A small image classifier, trained from scratch.
Model: 1.62M parameters, arch convnext, patch size [4, 4].
Data: 145000 training examples, 71.8 epochs.
Rows from block 5 of a small image classifier, named by matrix and row number. Rows with one number belong to one neuron. Each number is 500 + 25 x the weight over its row's rms, rounded and kept within 0 to 999. All counts start at 0. Numbers have three digits each.
After each neuron's rows are labels from the 100 images, of 14848, where the neuron reaches its highest value: "top examples" is what is common among them. Only what is clearly more common there than usual is listed. The data: views of escape-time and Newton fractals.
# fc1: MLP up (model.blocks.5.mlp.fc1.weight, 768x128), inputs 104-127
# fc2: MLP down (model.blocks.5.mlp.fc2.weight, 128x768, transposed), outputs 104-127

fc1.554:487538503478498493501528510509493526493501493499430489531489489536515527
fc2.554:489502491506537520522505454506505489526490476506494495448509531518507511
top examples: burning ship; tricorn

fc1.269:501506485477507482513508508534502521471533482472477536481503511505499515
fc2.269:497524431528493515513561496454448470514481469534537530468483476527491540
top examples: burning ship; tricorn

fc1.83:520513493494481479528519484497527522495517487566519492450482480497499530
fc2.83:494505476468480470485456460490537500481493530523550457501557525503512516
top examples: burning ship; tricorn

fc1.384:496519541463445493549526505496533467485470499499457511516452507513511530
fc2.384:510511477445539567522539523486457476532486467488502469505512465523524504
top examples: burning ship

fc1.559:500500488568458531520523495510514495474506468476456471495495522520488487
fc2.559:512549520480446434483501489500483495528518498478510502456512475486476556
top examples: earthy; tricorn

fc1.402:542515488546520508546497480465508496548503477498522561484509476510491477
fc2.402:532537512510515550511493538489476485495483459513518531492489526530494498
top examples: cubic Julia set

fc1.317:519552535486476551464533472516530477526488491508471496471518486497499480
fc2.317:449493505512502475455523494500513504502503484538529534483473484504494479
top examples: burning ship

fc1.21:533517478496496526519548510484505542466488517545486493488515495511495507
fc2.21:474516478514456508527515487473496505489537484477518500480500502526465546
top examples: vivid

fc1.438:473452464495499545507516493479457515496476513518493495500481503503511502
fc2.438:474467448484523491468511493533515499485469509521528517539438492481530491
top examples: warm

fc1.744:520498538469499504528533493497523510466548501506482505509479546448543522
fc2.744:475493514475499517493541480492484480476496505506496475544518488510463503
top examples: close-up; Newton basins of five roots; kind: Newton basins of three roots

fc1.386:500487497480506455509505480502528510500527519478518482541502551502457536
fc2.386:514526470555484497478497530539440523509501486505478482501461466495518456
top examples: Mandelbrot set

fc1.611:509502534498527505470474506483538452492507495496525512547517550512460486
fc2.611:466489485507450479489513518498512522554535503544479529507519493481522540
top examples: earthy

fc1.504:501517510498474480478474533522499540545489487480457509498515542493503509
fc2.504:496532550505519545522512494487497478525496514519493497443468481485515509
top examples: close-up; Newton basins of three roots

fc1.140:496510504506502499521453503505490547509505513496491484529560473515501493
fc2.140:447521479508462493517492496496492498514523506473494453551520553537516510
top examples: vivid; burning ship

fc1.531:499581529517459475462484515511508487480501525490515479476499500491500492
fc2.531:512496448485499498488515447489509486499481521506532496503519461488516513
top examples: pastel

fc1.85:523508507520489548473450503493480540550467482493512491452492512500520458
fc2.85:466476493501526478492478478501512455506555523509499504500487490513521517
top examples: quartic Julia set; cubic Julia set

fc1.5:509506509509500532481526489494458455498533493517501466531424480497498450
fc2.5:487475484526517506519467500502484501490492497494484425507505492460485525
top examples: sine Julia set

fc1.324:499520485532494516482505495467463531522510500486473494505516507483536487
fc2.324:492510519477533531495490526521495504484485507488480523505463515496475512
top examples: earthy

fc1.80:503514524500467498503508491505495492500492502486488512558525514501524514
fc2.80:484486527598521509516516453473511523472491475464510421525509496473483483
top examples: sine Julia set; dark

fc1.129:514504490514503539489490498491437507523497485512519544474482493483519488
fc2.129:487510491458514497540510467524465461540498492489539462532476496519468493
top examples: cubic Julia set; quartic Julia set

fc1.295:518467468486512531488543469506489549556499491531490477476489526510489512
fc2.295:513529482488495510457453445521584466502491490489552487469511500524472518
top examples: dark; Julia set

fc1.447:520500543493488520465484454499529523484549478476515490474534515518503531
fc2.447:485486482487533492522504447518489518503505480463465521494484437525510504
top examples: close-up

fc1.71:511564521494469473510473525489522474469552508474503549501509493494465496
fc2.71:530530478509506520528545532500484478493485489504514477498454498504519456
top examples: Newton basins of three roots; dark

fc1.411:516470518515541491521537507455518472487507509467520449486547475510493503
fc2.411:466497520515503534487500473520498496479535483485501537464506496504512557
top examples: quartic Julia set

fc1.419:521553469527455534463498525518490510492515480472511492479489497473515489
fc2.419:522510492498506514542483491490517497503504502540524508459513427507509488
top examples: burning ship

fc1.45:532564530519486536464441508526451528526545529510454514492482506477515506
fc2.45:503546521506476516506436502476534488499478517529554470455501500508481460
top examples: Newton basins of five roots; close-up; kind: Newton basins of three roots

fc1.653:512534528588474545481493474483486497518544484484520498506467509568462498
fc2.653:523502489470499533506499511479464505552517477536492519547462495477498513
top examples: cubic Julia set; Julia set

fc1.4:517505495550461477498524538486492484534471500477465523495536475515494460
fc2.4:502516491496514473514478474487503466545537467487503510526476514496507532
top examples: cubic Julia set

fc1.643:520479514512498545509561530495500505484541481494489492461484572514500466
fc2.643:486533474460503481515505489547480522456459555489480500543477467526500503
top examples: Newton basins of three roots

fc1.22:493501555518520506471503521499508513494517489497508503525507510497508517
fc2.22:462470485531484466495515506521508500507497518538506501529511483502503462
top examples: dark

fc1.626:512529502524495540487525492504526521497501468453498475474502527497494507
fc2.626:491516485501514499421493491504484511504491510536486487496481508505560476
top examples: Newton basins of three roots

fc1.271:488487488529474506533452488475509544471505524516519505476546564501509497
fc2.271:483483502557471479523473501518490515489512530461490458531493485465479459
top examples: sine Julia set

fc1.436:462501477474562513448489496501500463478493529541497493477508471496485515
fc2.436:514502493467490490441534519500469505454528531467508514481500528471493497
top examples: sine Julia set

fc1.117:536482501528521487513462497495438452473481499488470560521491551531486523
fc2.117:508534472505525514470491504504574519514490487519535485459508523511484472
top examples: Newton basins of three roots; dark

fc1.740:507535513464538520495480485510513523458532493489463517504511538492497521
fc2.740:492504499469519474462523478497492512512501519511531505478490479501508484
top examples: burning ship

fc1.347:572505522472507480500521502522466497547475485508487489491497522538458515
fc2.347:507486498454486527503503499480474479504532536543553524492526544517483524
top examples: cubic Julia set

fc1.148:544534537498503525450532515465503504473474508511502517452493493487494507
fc2.148:503532492528501505515558490521470482520511502523552469487461529506487521
top examples: cubic Julia set

fc1.114:529480493502409537531515508522501530498555493504495484496504521487477488
fc2.114:513476471525481491520501467502507470538535460500467525498521510505498496
top examples: vivid; quartic Julia set

fc1.577:540501495472517481537553505477536506481518500530501473460499561508511474
fc2.577:554527514479465474546547472555502484514488499460509470488543488530493496
top examples: Newton basins of three roots

fc1.343:517509470488514511493496502502513503518538527491491458520439506521524497
fc2.343:486477492485476456495515502532486504513495511471462475503509512531558510
top examples: vivid

fc1.234:504479547459497513522504521506463487475452509483491512473513471468520562
fc2.234:489480474497542514476528515520483464538510497471510506464446484513513498
top examples: Mandelbrot set; burning ship

fc1.187:536508490482525512441508486516507476537531520531493517499508495470474478
fc2.187:469433499495524506499462501527460532486519561516504474502495472499524502
top examples: sine Julia set; quartic Julia set

fc1.583:508477482495514513509495472524502504499516473491494500502486503504589516
fc2.583:470495485456562497519497497455466530505490525527494501471510501512508467
top examples: earthy; Newton basins of five roots

fc1.762:509490526540493480444547517498498522490498481512458516535490485501506504
fc2.762:530499515508565502527483507506528488541473532482535503504510508494514522
top examples: dark; Julia set

fc1.281:519485491506484531512502471494508502472542514501508528524496532507519483
fc2.281:511450482482522515469557484531517493523526480529485513518467506516493504
top examples: Newton basins of five roots; dark

fc1.471:505529565520469492507484512502449537483462512473486483498475515499506502
fc2.471:488493570502502512529490498506512493518479511517568481531514465523480514
top examples: grey; sine Julia set

fc1.181:522508490549495581494497490485512458534506513528521522481538515469504513
fc2.181:530545498481526455500472490523551475453488482535538519500540486506546520
top examples: dark; Julia set

fc1.60:502516502486493506492503512525494508529476549534491500514452465512510503
fc2.60:468511508490546507508510506484478513484480508483543531444510547501454545
top examples: pastel

fc1.98:487511540523497485510465497527481509491490539534508556501532509495505473
fc2.98:451496505480488526529511450485487491559499501480504516545520541531507483
top examples: close-up; Newton basins of five roots

fc1.247:501510507506531495528509513511464512523574505536473487526495530521519522
fc2.247:537500483508521519490489518463484451501522484484532493471519506482503485
top examples: quartic Julia set; cubic Julia set

fc1.243:499522516515535539516495472469448487514475485507492503475521499530473474
fc2.243:518483513471453536483472487519475467542479479493455487499461483502537561
top examples: Mandelbrot set; quartic Julia set

fc1.216:508490527537493491477525480464473462456489517524497532503540465499499483
fc2.216:543504470493504473525456462552543518494518553446466509483511514502516481
top examples: Newton basins of three roots

fc1.637:508480436513499490533530475540514460513539504500533447488499511498499523
fc2.637:454469485519522466499500513498492529481498528504538457537494481510517506
top examples: vivid; Newton basins of three roots

fc1.547:525482501496516482503490439541530487498497492529490524468506522509523524
fc2.547:473505511531534479472496511510457506473485502480523494510512498518491454
top examples: burning ship

fc1.141:482476514476552480476498532492476495501515488507490508484495517553493518
fc2.141:525521477515510482501452527497511481485524477528528504491488495524520525
top examples: cubic Julia set

fc1.576:497472468492521518457451508513553482487501517491500506499504514508521511
fc2.576:432520479514549439510502492478475548492517557490498460490506477486485496
top examples: grey

fc1.87:475532512491489490513501506530477540542478485515495470525508450474481494
fc2.87:491508512469476524505504503565485460458547475474495474510460516494498488
top examples: Newton basins of three roots

fc1.323:505509484510495500483464515506489463460520482546494506504472486498496530
fc2.323:498495480522514500564501455479532472522493526502555468503484490513494457
top examples: warm; Newton basins of five roots

fc1.574:510541506477467498476437498476504488475533522486496510489487506492466488
fc2.574:514456465500516497493437518492539486513494479453562470475504505483521522
top examples: vivid; quartic Julia set

fc1.107:524483577517511556485487517500492525540494515476516483519484523499528517
fc2.107:472447505489513526502496502483495507506474506491499481528548470588521547
top examples: quartic Julia set; dark

fc1.345:515509498493491519510513471451510513453518522516521476515501472561493447
fc2.345:537499517457487498503498532480524528450485484470482481538528496522493462
top examples: Mandelbrot set; tricorn

fc1.219:517496500500496481457479493469460498497502553510514432484482543514483523
fc2.219:539497539526537506484508483543547528466468545499492449525495501507532464
top examples: sine Julia set

fc1.322:511499490484427470533554510503497510496473553506507522474513516495511493
fc2.322:508482527524500550510501508445474507517485496523517486503480517480502526
top examples: burning ship; Mandelbrot set

fc1.719:525529492515511510487468461514505547490502512501534457514510538518450528
fc2.719:496512465494438517486462511510499537473483498490486452480499496528496460
top examples: grey; sine Julia set

fc1.109:523497523542443508516481497498436495499476513453476518474488508542489495
fc2.109:521476548509446533506518501532485461526504502526508523504506526502494543
top examples: cubic Julia set

fc1.721:521485475502453512532539508506451491509489453503495513456442515498487538
fc2.721:488485485581495515502505536508514513512481493518539512470520510488504498
top examples: tricorn; Julia set

fc1.29:469513519508468538527496504536504468517520519526530508466491527507429472
fc2.29:476498501478475468450522462486485523479532485514536504491508475505481485
top examples: close-up; tricorn; kind: burning ship

fc1.75:527526501502521505477472509490497528480495501457502508497499499468517488
fc2.75:515484500526448468506525474483518489512485486475515488509501505507522505
top examples: dark; Newton basins of three roots

fc1.377:532516487497482475489531490537515498565521518513530465485492477517486521
fc2.377:535519520534495556487530523429524506514472488544514546505529495505522507
top examples: Newton basins of five roots

fc1.683:511467503486460497491488491507511536501497509516429536514456540523546518
fc2.683:493500495483459463475512504517501521489502495501523466480578461536487504
top examples: vivid; quartic Julia set

fc1.524:503505488503522502490562500483547520528516497505467438541523562513505503
fc2.524:517495506510508483446548486501496484478530479557477490484513501481497505
top examples: tricorn; Mandelbrot set

fc1.446:546494492524513522515551506484503530476526541491487497485477535471528475
fc2.446:513502489520491484518547471550530529506468493532490476476504453513504466
top examples: Newton basins of three roots

fc1.177:508501514505491500499483482493471467491532544527461539485463543482544512
fc2.177:534495488474478501521508528501501505474492556464514472467514485480483482
top examples: burning ship

fc1.517:518510490516510507480533428508512472507489570511531474498498495531527461
fc2.517:499473464477502504491516509466494479554522473504494509497509492470536510
top examples: quartic Julia set

fc1.723:501501498489472516486507503476487482466505506480481493462494525484540532
fc2.723:494469531505503507478544486512477509544496515482519489491511502474465488
top examples: burning ship

fc1.348:514480468503481535492483495507474553520513498541520454473455494547482537
fc2.348:523512539510525507497478501503520484489484481473497540480500574522512489
top examples: Julia set

fc1.203:490497472525460481502497507495498516487553523499466528521475526490496484
fc2.203:508486462500533505476538478536532460482515528509523493528474487516516476
top examples: dark; tricorn

fc1.158:511530478490504550503537501539518507459533503550459500527479530504555471
fc2.158:471475469492492478558531500477477490525488483477515445531537467520456549
top examples: Mandelbrot set; vivid

fc1.541:523524502498517504492546487482512503530524520518451476532530521469487468
fc2.541:408434502518519472470537494513502504504507526537513479533472457499504524
top examples: vivid

fc1.663:499457476538484482502447508509536491474515503482515497543529541489512482
fc2.663:499474464487492524532479486509507532502490497481484483497500479524494439
top examples: Newton basins of five roots; sine Julia set

fc1.215:532487528513484517465467474514493535502531505508495483480504482531495499
fc2.215:513508470471491517522501468508509487509492494508497495554431494519541452
top examples: warm

fc1.528:506503559514456500497530508494465476490522508506515495469492490488457469
fc2.528:482495515532466512484489534494526537453509540518498499519518529518537505
top examples: quartic Julia set; cubic Julia set

fc1.571:497546474524511502487503529484524491510523514447490496493503507476494478
fc2.571:449484441494467517508499486493540465516498526503512504535514471514495510
top examples: dark

fc1.372:569547483518509475513511505480512502509500495490500505500507512468487496
fc2.372:517570463521473547513507484518494480498516519535482503504497500453507473
top examples: vivid

fc1.139:491525479475513522477494517511466536481490505527544462535493492479508465
fc2.139:499497469460522522537496532456499461569534528496515471496495490464465522
top examples: quartic Julia set

fc1.681:525499489531465500421486471503452485504522524493475501459494502520507530
fc2.681:493487517480485544536461507508541512476455492542534535498496471514511527
top examples: close-up; Newton basins of five roots

fc1.509:522448486507508486534542461466488487498496495543487490463502523542486536
fc2.509:457463499533474495494546501460492509502485499498498492500519494534469494
top examples: vivid

fc1.753:493511528506501486485479463463493502531476529499535514527511496483513484
fc2.753:480465495470515497520478493539461497533504478505507489514480464502496513
top examples: quartic Julia set

fc1.25:528513521502493503464508536512515540469506513478476483519480471531521490
fc2.25:521517452490467488490493553491477522484495526520511506450516523482501500
top examples: earthy; pastel

fc1.186:509512534484493481513449523504473500499517502501542451477520495526528489
fc2.186:453468522531526502492460474526520461451481526496496533534488455508537531
top examples: earthy

fc1.658:513490529541470480531488434521519535527460497476471493467516509491486502
fc2.658:515503550503463480515483484480500551450528480470482503501506517458531513
top examples: earthy; Newton basins of five roots

fc1.59:515535503475516487483477469514515568454539505537494513539500523489510535
fc2.59:513493481513493525499472481475521497499507497504536513473486500490506495
top examples: burning ship

fc1.35:505507514496515506474502502496513543472489554493518449526515502507516476
fc2.35:522510526478494475489465484478537442543526482514473513455514536503530527
top examples: Julia set

fc1.558:526504498524441478478515522511479520481485494538459525514500492516518488
fc2.558:494476513527542491470510485502513530510500537472473500519460495495490492
top examples: grey

fc1.289:520506508490518503526516511500460517486497543520506536497496522509537483
fc2.289:508482505454509506524524487520472474526499495462518474507505483515475496
top examples: cubic Julia set

fc1.514:540496481495509468492512498532531459473535500517510506475522536513445480
fc2.514:475490450528482484462533492481499506470523540493477525464490530506481476
top examples: cubic Julia set

fc1.443:516503503495512487494486532478513538528477528521508496450470493480471539
fc2.443:500546527522527511498492519540529490479459492476542467482455491520521510
top examples: sine Julia set

fc1.200:512512484511486538532523540493509535519533493533519503535465461483498479
fc2.200:503472508511517506491438531496533510487486515478491507551531549481509517
top examples: pastel

fc1.426:517510525521523537527498513471525469443464516500473502509513475536474519
fc2.426:494499545465478528528473464502500488505497489506539505486537454543496507
top examples: quartic Julia set; warm

fc1.570:530485479551489481509462489489478488486509513483474512465500526524562529
fc2.570:470492500546508480514434487526501515480493485465498505541481511517518474
top examples: sine Julia set

fc1.253:503483542529517495470505532481486499479491535504513431493489491442494503
fc2.253:528474542517481474462523474504500512516520500483495494499471530491485525
top examples: dark; Julia set

fc1.24:530492516474490531549542518456473489503519535525489485466514540496522458
fc2.24:510509507433536445484446494497530500523517536466516500489512513521497466
top examples: Julia set

fc1.597:493525534512485488498555519509508521535487464518531500511474489488514496
fc2.597:526499463497546509483487506502512503469501496541540535507513521482471511
top examples: Newton basins of three roots

fc1.37:488519548542482479531525485500532534498471503501499490536548502513515468
fc2.37:477524499483513487512524500524450532513534493497479529471455510501481506
top examples: quartic Julia set

fc1.498:486498490492496490460496459481522484496492509522502483506511545507499515
fc2.498:479458470526470491495485545535495529481477525492501484493535503472531464
top examples: sine Julia set

fc1.16:553477517488515481502538490482460538471487484522444503527505486501501492
fc2.16:530479520505498478501522488537510495517501499460462503485543508511516524
top examples: Mandelbrot set; vivid

fc1.120:541513532520481498520501474475495506501499468466511495552474478503497462
fc2.120:490508517522477494510507491512492521479488501479511471461495450500483511
top examples: sine Julia set; Newton basins of five roots

fc1.397:495527507488540514452483509520450479470552488488493534483499463493484504
fc2.397:504497508505531501458510554463554511573492503502529528525504485518474487
top examples: close-up; dark; palette: grey

fc1.183:523523528531471544508506500520473535519556516512484497509468550486486444
fc2.183:461484511506525489487488505524503457485473508485501481481537494485496533
top examples: grey; Newton basins of three roots

fc1.507:518489475476509512498535545474465517477530483499529471499494519522544519
fc2.507:513503514544451509543551527503483497515506450514483486522560515487514496
top examples: warm

fc1.481:498514539538561515494515461468521536478490524527527534488527473561516519
fc2.481:537538503470491477514543520507498488496482454508499471476520548513482487
top examples: earthy

fc1.657:467433527528505511440502455492497528495505490535483540523505517537541522
fc2.657:443467472483519483488499474507512491509502515507517500514500518530499443
top examples: earthy

fc1.464:521506509550491540471473478521476471510518521472484462488493525505510505
fc2.464:530497505503488514559503480500496516519504496479500492490511467504494474
top examples: close-up; Newton basins of three roots; palette: dark

fc1.676:495521497526500490499462479531529491486501538533507485478484485516452494
fc2.676:503503476530492525488488483492501515491487538496559492493501548488508521
top examples: pastel; tricorn

fc1.563:493539561504496502495486507536505498498498517491519501488464501483490514
fc2.563:491532522491485521495516449486479504490508538514464493482516472524466432
top examples: grey; tricorn

fc1.298:512494493533500490493483463490465478489496493529494478504500500469491485
fc2.298:532487528445513529462502496502532506509496464505552479495480507478524534
top examples: dark; Newton basins of five roots

fc1.50:505552555513481480521514478486525534545467473503504483489512522494473457
fc2.50:526576501508527490481488503551493479465513486561515519492551503478518488
top examples: earthy

fc1.375:546504504487530501515453523533494557559448502517525484458505513497552514
fc2.375:503497503488502483530495513489506451554566478472509449502499505517479520
top examples: quartic Julia set; cubic Julia set

fc1.482:498531493530465519456493501515500493511485508482464488493497468513540521
fc2.482:505486525481512485532503480511542525514501525481498504460500548470437519
top examples: grey

fc1.151:505523526504480531530487489508504516497549482499490424547501506466534487
fc2.151:513536519551482515588466504465490478512498444497507470500529536523504510
top examples: close-up; Newton basins of five roots; kind: Newton basins of three roots

fc1.617:487526465507508541479483452520500478474529534519473459480515494523543466
fc2.617:502538525553482534522467489547464482515481529502494509493491468513501526
top examples: close-up

fc1.8:501503500474502546522520521519549519528471475520466482489456488548522519
fc2.8:520514469478531508502539481509538499525488486477525517468455531450486474
top examples: warm; Julia set

fc1.6:509498503503488525458532510492517504534512454496521492497507460459491428
fc2.6:468513502502521519469462502528471446490515500489478527479481521470548536
top examples: dark

fc1.679:491553450496483501488507479468482506516509539477476483468474511497499523
fc2.679:459449505511508470467493500513474511490504532493505506501521523542470504
top examples: vivid

fc1.491:491535512486493495492507516483497477531535548508496472484508540437561538
fc2.491:491521506534517519514474520473485480512489463558476528524479535516492521
top examples: Newton basins of five roots; pastel

fc1.13:519516490501502512496486471508529503497551485539525465487465502494513504
fc2.13:497501490469491477485478510568512516505487476477530453507528415501504484
top examples: Newton basins of three roots; burning ship

fc1.171:503516523524516572476519502515496555499541533500493545506461503548472462
fc2.171:484529495498519474517438519523460476488503500511475468484446498522528520
top examples: sine Julia set

fc1.58:524492470535437491493458542504474507503510486490458508475513575474461493
fc2.58:509508518534486469541430526500506492495492474473543505510502503492545499
top examples: earthy; Newton basins of three roots

fc1.242:528517504496535513459521514496511572471527504516484497506530541503464473
fc2.242:487491498485493533513550507512463511518509501516472532518501485495526503
top examples: burning ship

fc1.542:478485501492518482472541512488498487482476545484474498503541489516486446
fc2.542:469521479472452501537516470474525470496520514502496475494541542489452476
top examples: Julia set; cubic Julia set

fc1.666:513520527524512501527485472497500466493459517507477530543518554497514537
fc2.666:516510521498531525498446496517556483511516514474495492488502508495526462
top examples: Julia set; cubic Julia set

fc1.502:501495480525512557468486457510503493499504482508510477503523496519502521
fc2.502:479474479497480481513445522482502522475529523500499508489516482494508491
top examples: quartic Julia set

fc1.105:528481497527495496500542501488504552491546494511528504510457519469509502
fc2.105:540521424518497506482563519514471523475483479542453497514491502496512475
top examples: Newton basins of three roots